config = dict(
    model='image classifier',
    dataset='close-ups of made-up surfaces with and without defects',
    train_examples=203450,
    image_size=24,
    crop_scale_min=1,
    horizontal_flip=True,
    targets=['defect'],
    num_classes=9,
    arch='vit',
    norm='layernorm',
    norm_position='pre',
    hidden_act='gelu_tanh',
    mlp_ratio=6,
    head_dim=64,
    fused_qkv=True,
    bias='all',
    qk_norm=False,
    parallel_block=False,
    inner_norm=False,
    moe='top_k',
    drop_path=0.1,
    num_experts=8,
    moe_every=2,
    expert_mlp_ratio=0.5,
    experts_per_token=2,
    shared_expert=True,
    patch_size=[2, 2],
    layers=8,
    width=256,
    positions='learned',
    pooling='mean',
    label_smoothing=0.1,
    loss='cross_entropy',
    residual_init='none',
    optimizer='normuon',
    muon_scale='original',
    learning_rate=0.037,
    momentum=0.85,
    nesterov=False,
    orthogonalizer='newton_schulz_5',
    adamw_lr_other_params=0.00077,
    max_steps=10800,
    batch_size=128,
    epochs=6.8,
    lr_schedule='linear',
    final_lr_fraction=0.1,
    warmup_steps=540,
    weight_decay=0.009,
    adamw_weight_decay_other_params=0.01,
)
Rows from block 5 of a small image classifier, named by matrix and row number. Rows with one number within an expert belong to one neuron, the router's apart. Each number is 128 + 24 x the weight over its row's rms, rounded and kept within 0 to 255. All counts start at 0. Numbers have three digits each.
Before each expert's rows are labels from the 100 images, of 14976, where the router gives the expert most weight on average: "responds to" is what is common among them. Only what is clearly more common there than usual is listed. The data: close-ups of made-up surfaces with and without defects.
# router: router (model.blocks.5.mlp.router.weight, 8x256, trained with AdamW), inputs 128-191
# up: expert up (model.blocks.5.mlp.up, 8x128x256), inputs 128-191
# down: expert down (model.blocks.5.mlp.down, 8x256x128, transposed), outputs 128-191

# expert 4
responds to: dent; brushed metal
router.4:154163119128149120154120147140144140134121126158143108124145131139127153118079092110137151168119110140147187117149130136092182088143165091144080097109104134120131177128142156070143103138138122
up.13:113159161107090133131140127079124090087147124112104068128126112078095123136134113100138143219133137081124148161155120150108096132119177120130148172093132117119114139095091127118127147163099117
down.13:121178109126107110145145109078138135141116147138187094139162102112128146115162110159120120156116153104099149123152067105107133149108140152074107121122172125123116139120127089133095158080127127
up.14:149120129093173175162065107140163123139142122150095114104096111165106124145172143118146108119148114078112115100072132155120162142109123133093141101106131124137115140136145118103119141115130134
down.14:119156099149134123101166153134120190102163096073090097141136136108138142108109152118145143155134134109097168122138134127160111154118136144143082089124131145154129126149150148103148159130104099
up.15:125163118143158121091090108100107110126145143118154118114070143129137110073129135127110143098162127145158150125101091132163183159179078126107124103145172160086120108102144140148130122119156170
down.15:176130117123116154126110159159132117107141149143094155152153148101113134153127193133139124099117094099119162132115147129157140119121144134130166188156114087125135152124119134147118134144121102
up.16:116132139083146090179121106125103068101123106147121131086117104172110118098165124099131198130132098164148157126149139154132160086098133153127147084089185147123132135102145102111167128134100093
down.16:129146130127105118138109108139157122135123098164116130142126176110166129144149135105134086159127081134142100092088087130077098119142154127107128166081150151108178154124141124163138118118108123
up.17:086134127134107136145127111151144131146154127157139135129099124152129117160111125123139152131145118099165096136137130077088152145119066123159103130116096107145098114073118148173178131154133155
down.17:167111113193164118097123166094080166161130132099166095128169123102125143126124153090107111114120154086109140070150166151126144144169132147106156141161135109112139147103122154148096122126139145
up.18:128141101132124121148136143149110149110136146118151134136161131110113152086097119101116102162133155091093143167113083103151131165148125141129153168094150144143127155154099072080110168148089144
down.18:138140106138150127105139132142118120131136126151121112170127098132134158118153093179136159131126121083089140100155090085122155122119114135144136140131115116178102177152079094096135105179079157
up.19:128142160100142168148150136181143093137142129112115140149102088155147113144113106137119145124156141097163151119126160128156125114128120100121108135152102050116108162120134144124161109109163152
down.19:160133118121163116133135091081139098107139101160121108116086123101114117169132155115152138118122125144119138149107149137114115096073159083149157091128095150141127123110138143167120100113162096
up.20:107115152133129142135138128095121159181098192133116112136164142141144151089142137126125160121102126120103122104143130114106137151104124138107151158142102108163145139159104086120162130123167099
down.20:131166160146152109127167109130135122104104131127149163148120142168091089122124175123134154115114128143139151135139133147149145131090145094142146147103156114136151156099152127148184127160086118
up.21:134187109151152138121200126097159068152149146105102089136191154120141130144117129175135167154101126106122111131094120149116138167138131136118144174115097122108132122090106129110101142126101162
down.21:114106124067141158130120126139085176106137119149134165135124120124158145098120103108103146102095153133118139141122132098117130125149141156080127160097108100114139146108131125133095140115089171
up.22:129116128109078154133112134097105159103112163119105133164161131103123158123133096116160125095130117122113098135130140194130130131086130122165140171125129138156110128117146154142154118113167158
down.22:120099129180144125126163126158158114159139118112094078159119131107183159139145088128113131126137154128116122092139120098171112152135103114137082108121142075111093114160089137120106144133160130

# expert 3
responds to: hole; woven cloth
router.3:125094116129087125086094100080120125129141151143158110187116122156118135112089134113128113143119098089143154133103123142136140123113138138125128134149123107163147137118113154091139129111139128
up.13:145121135201125147127092157095160111123119130107155135100140145099090128146091086134138127136133153138158124145114166175139119098072124092163127143137189129156120137119142143161140160125168142
down.13:135162093138126153116137117154120100179123119078082148127116093070120159134160109159148138156150154136115118090119130126152137106117107111112108133112133131082124111143151123137138113101155125
up.14:127114109134124136128171126134143142140150143135128120108147120111100141095132145091178130202129144102104097115101125156120174124132108132137131121147097185135106113130118157149175136178119089
down.14:116128136122136099098091135155101147122066100164131139157143149121123136115142096149136157126109150115140112105109135084122125119132128115155154123068162118146139111112120101121136131156119136
up.15:164135132175131162129122119137137133124113129142124123121159123141166085124159108154151137145113153092098144158143141105104167153125152139088164166107088134140132119137170097110123125140134132
down.15:107154182156112089140149102129132140121135090141117132153105116106138148144093135080120122081132128146133135134184122161124094088128140153159169182163175128165111149124134109170087120160108116
up.16:146124131135131092092139113133146136140172144096143156135111113181137146146124186114148143142155183130130123148105140115127119151159155115072130104101128106114156152142143122119109099127146154
down.16:141109141113125155090119104110102161152109109128091152120103094148078169109142124108124160164140151095133117132117104128180083141131124138095155163118118112158132112135123140107139140159113143
up.17:161102164086127108181142105134143126103128129096115171132154140152135125124177116176130118084122138117123155130120133152172142087122125151130083086137126158115163165154066135144137103148117124
down.17:149124122089177158141142098138105191140151110109154166136175112154096102130102131086148128115142075120129087178131146112150172098142107136149088114115110145118147150140125158136117126139117145
up.18:130150113150112102150179112055114163129148104105113135142127146125128176104117116167129117099132107161121151129121128123094155135159094100157138128108118147153118108159131125105085120104195122
down.18:109149168126168118172124135164126146143098111125101105089152136138124113116136130140154137143157135159143105123143087110147104139157128124148137126158154148148106136162121137146119160106079156
up.19:115071100101137137125152079132118138089170135157131133108139149148127135145119116127128096117118128116119117131154134163119150151131111087111159134118101077164126125102091142092109112156097125
down.19:132107155134100118140066140169092099125144082164097138131136120075106156144155102083112141150163151101149122114152136132114113147129111136164135100087104088094134130146116172136150140146105165
up.20:119114127153135151115186109137116089120152107131140122088148147121122164165114134135143135097082123142104158143134138159152161109136122146173151115170130105089162160148126157145117066115149153
down.20:120098119103137166146119140128097151129081137131111144159105134129126105099117125085106145139125119106103127155142111097073107140089138127073130111100149174155093135122137150151148146136075108
up.21:136099128128118148122104113129108146144140088120116174078194090119125159124132123146094134140133133156105144117114109139126088120143118169115126118122086118119062127159090100109158185136122144
down.21:110153154116135116112083150189138125083113114143147147121171093105131142146170157123116118094101103132104111153135180135110131128150143171148106149151163147088138097152136117138125107150135116
up.22:103146097139170132106147098099155123102137110142089118118120095164140125157118168097119109100138119129160159135122147134135150126166088137128139114141103116092106131150117179135116107133143168
down.22:122063108124138097125139091129153148147104163126082160152099104138115162122113168092113114125142153133140149146064114111136141156147107145125100137104107154161116114113151142165183139135106144

# expert 1
responds to: scratch; woven cloth
router.1:149111090151082140159126129127105121127129140140111143151080170137147086112125087127134103135140142140088106156119110072087157149156122164106094176086108155141121092122114119110141169121085141
up.13:090119120154085150126133089132118135115112122105128134112086140149119140134133088105148116152195118105135180121176154127141114146090132158144174132129119106163145102163089140140147125148146123
down.13:165072104114121110146091143100157127150187180146142172151145117136101142147122117084108123136103124116125125137071130099118129153133120098143120121112126116162105145106127136152147090143079167
up.14:116141076108158119105144142138142152125147111138173072121161128130141128124116128161156070124105137088163135154149142136167138128172101058162158129137116114111089136131104148136110087155168129
down.14:127167119129131116158125066109128096103076123127169124157167102148142093139111143118173141133151137118157166134166136150124119111152107118171147130108136110075138152163117135088113110123149145
up.15:114139084112089151119154133131103115137157156115151085113125129148175152103087124167134132135157132113151154145087132097126148154149105142089111144105113126141130105122135118112106122116123159
down.15:143117127114114106112098117159137114137149148116141137088160139131125066147117128142130127134155110126163108162132117162147099111112124141131138150134118140118165134161127121139144088131160113
up.16:101128130140173137115136110138115159154106095158170135083128098158134132129141110133154143142140094137115132106114173116162179132128152140140188158079130081130109110134163115128128138178099137
down.16:128124160128109132116123146112143164139155146086106114132128158121124131098126134123119116114110159111169154096130137171127087135163097133129100106158066110137126126133084161112104128058132118
up.17:151142113119141160147178086134112097100111155123152160083143114128121123174104115155081080113152151145142132132120135159157160167131163122125134158128058126098112113153148088102129118095156111
down.17:112154121156166102118112158062115142129139134113080142109126146144183177128119135098145149145129137134150156129121111167135110071108101158133139118116137109145141129129113164134171125128123137
up.18:134112099140097088129099085151136090124130112110105156125102133134110139148158113092129112134149140149142085128175160130111136082112094137120134159138125138144129151091132094144174074124132154
down.18:114174131153144108129148153139117115134133148098138120157113107170166142137132135109140079141086123093083165131154086106109130109138143139117173130124140135167110098116112158101111138156120112
up.19:166113149127130113202139146121124127150144054115102154127156101089158137094158138164091160110121152161150152107124118134152089116115094158133110143092139129103129116099089113111128178107086140
down.19:114119146132084127110158128179126164126157149154123142151072130162115145151113118127144137087141123126115146130106124112104155134151098099100114139143086133170136109123127155131112104112123091
up.20:106101124125108147137092115125140117117116144088103107151086118099143120136108161105127102108117153153147129146127165161095140104137069092165134137110116176113130104107140126151144136123161121
down.20:147141108137158150135143137128163115128156108163122108128125170127106166113133051118099101126081109126113140149116114116141083122150152152133145108097113118159147094119091123135140126129110115
up.21:168102116138147157128101084097118099128104156127136106131087107117126110118120119111131157171108153161098130145105146191157148141103121125160130092130141117118145140108084167109129132157140084
down.21:139128130142109120120111149117146118131130111166117116114083124107107128118095088155127117125135087135121145163159082115144143125128111136112120197118133164126110077135100136085138153139132145
up.22:147105096190106141108119161147125089145174110081155161134176140124126122103124127090133118130133110150153162143140144143108114127106100192153125134130149128153080198101125129112100139090142112
down.22:153146133119144107143140099105132115100112142089137140101097150085124137102149126152151126152137118198091154153146078122177179122127121112147126115128124109146156122101115146127083123109138096

# expert 2
responds to: crack; dent; woven cloth
router.2:173129113112124119106089151096164151154098120152146118133103083117113206141110105147166140136121180153124121128114131080100138131167158089174117153150115133124144117141134126108124133116174134
up.13:150128135109118135131154159142122102109110148095086146101172085046127147144101090102125134135124142139139127093153182072128139204149137086116127124134151097099166126160155097112103100128127142
down.13:107144135117148172102153185109129110130137110097185149110104171138117125143102147121114105140118111144143129141129159132112139142146079189094090118159117132083125171126136144157129108102149118
up.14:108166161100109110148125164145160089089120146084126108105141125103117131108103152136117130122110126131115120117174145107143141151135101152107176133136140091097110104161133102108061135120161148
down.14:166179120144144148152141130121131128146135129173138146122122080144133132137144123116125145156139125121115119153083133111149156174121106126095101146123098132150104127117143132110130229142094106
up.15:165128099120102154098145126132115107101130138106122142122108088114110122115104114102146104114136104112114141109129154141137099080108118116153140163145122160136120132172127144171102126112140142
down.15:093132185141120135105140162159140094150144124087130142100128152175137166144114167126125132117121138175119140144120129133130136139147098126163112145147114134122157135131108133149134127114112078
up.16:145140137137152134130144109053140125115148147156140123141152124112170129123123137185145165137079131128133160119109115106115123179105149110143129121118135100140119170165125130109145144095090136
down.16:094140166104109169077149165146085154154117113116127118109070156102151120162122130110119134108145131125163145176098140137144137127120080160135123140147159114158156163122128115157133124143144104
up.17:076119141058130141148123122138095129093157137108060129121135169167130115155117121107144114103119087138131133111153173116183095137090111127106133152156102128121138137134091146160148130165125100
down.17:123124102103075159142111082100143112108134160177122136151076127101141164142175071176107112133151144113131109168113111133153158143157143143126090115085094135127132146155167158106100159079121137
up.18:106086121084131139101131131139103148141128206101104093134145172098103123137087144104152159083116092143158081147136171111106129142119124118122098122110132120207151102121152090133159121138179130
down.18:171153100131132110123108130142130116114159201101089192125138139160118078132106135156135094105126113137145122109111137175136133145100095107156150110111099144144162132153126118133193120149181113
up.19:147160159114148131130136141145090148115167093129080146094121160147127142173101153119138119109122142155172135148150155168145129119135108139090083113115168107123159161132141128104114089133142135
down.19:131116106157099117135136124121124150157129084117081119142170134132097106147154139090084182137143115164177154138155132120109064087123141116147119183148139127084113123102105131179126113134120072
up.20:070152146119152072139084127161136147126087158177185116089179142092113091132126163121128108116130090104142098135190133150116109147173122121124152167138140105141170103128127159121138125110149118
down.20:128165127117081095111161169109103104149079113130144117093116154130118094163115144131102134089139149119125136179145126126111080148116097105128192147116151104139126134131165132134131110130127097
up.21:113117099138101133115140090136119125085129152104103109135141169120115108148133129122177113133118095126137099157148145109147133143120118147104153136152164043124100130181127137127133174101149160
down.21:112135146130150112128097086133103151121133142127173139189137115115148129103119101138120132124127124158139138119115173138150104116131115130126100158126130107136090111129128104154100116121131123
up.22:133122145119149166146114087119108166152108078112140087136148122100152092141165141087124115170147132173140164133128102126152141138121146127148110159097153131152145162138163097153107139124138135
down.22:167139162163110110110162087170146163099141164112095115117157122142120129150151141142116124097138122071111145161140145116143074149081162142085132124097143092107149120130089134143127116166138157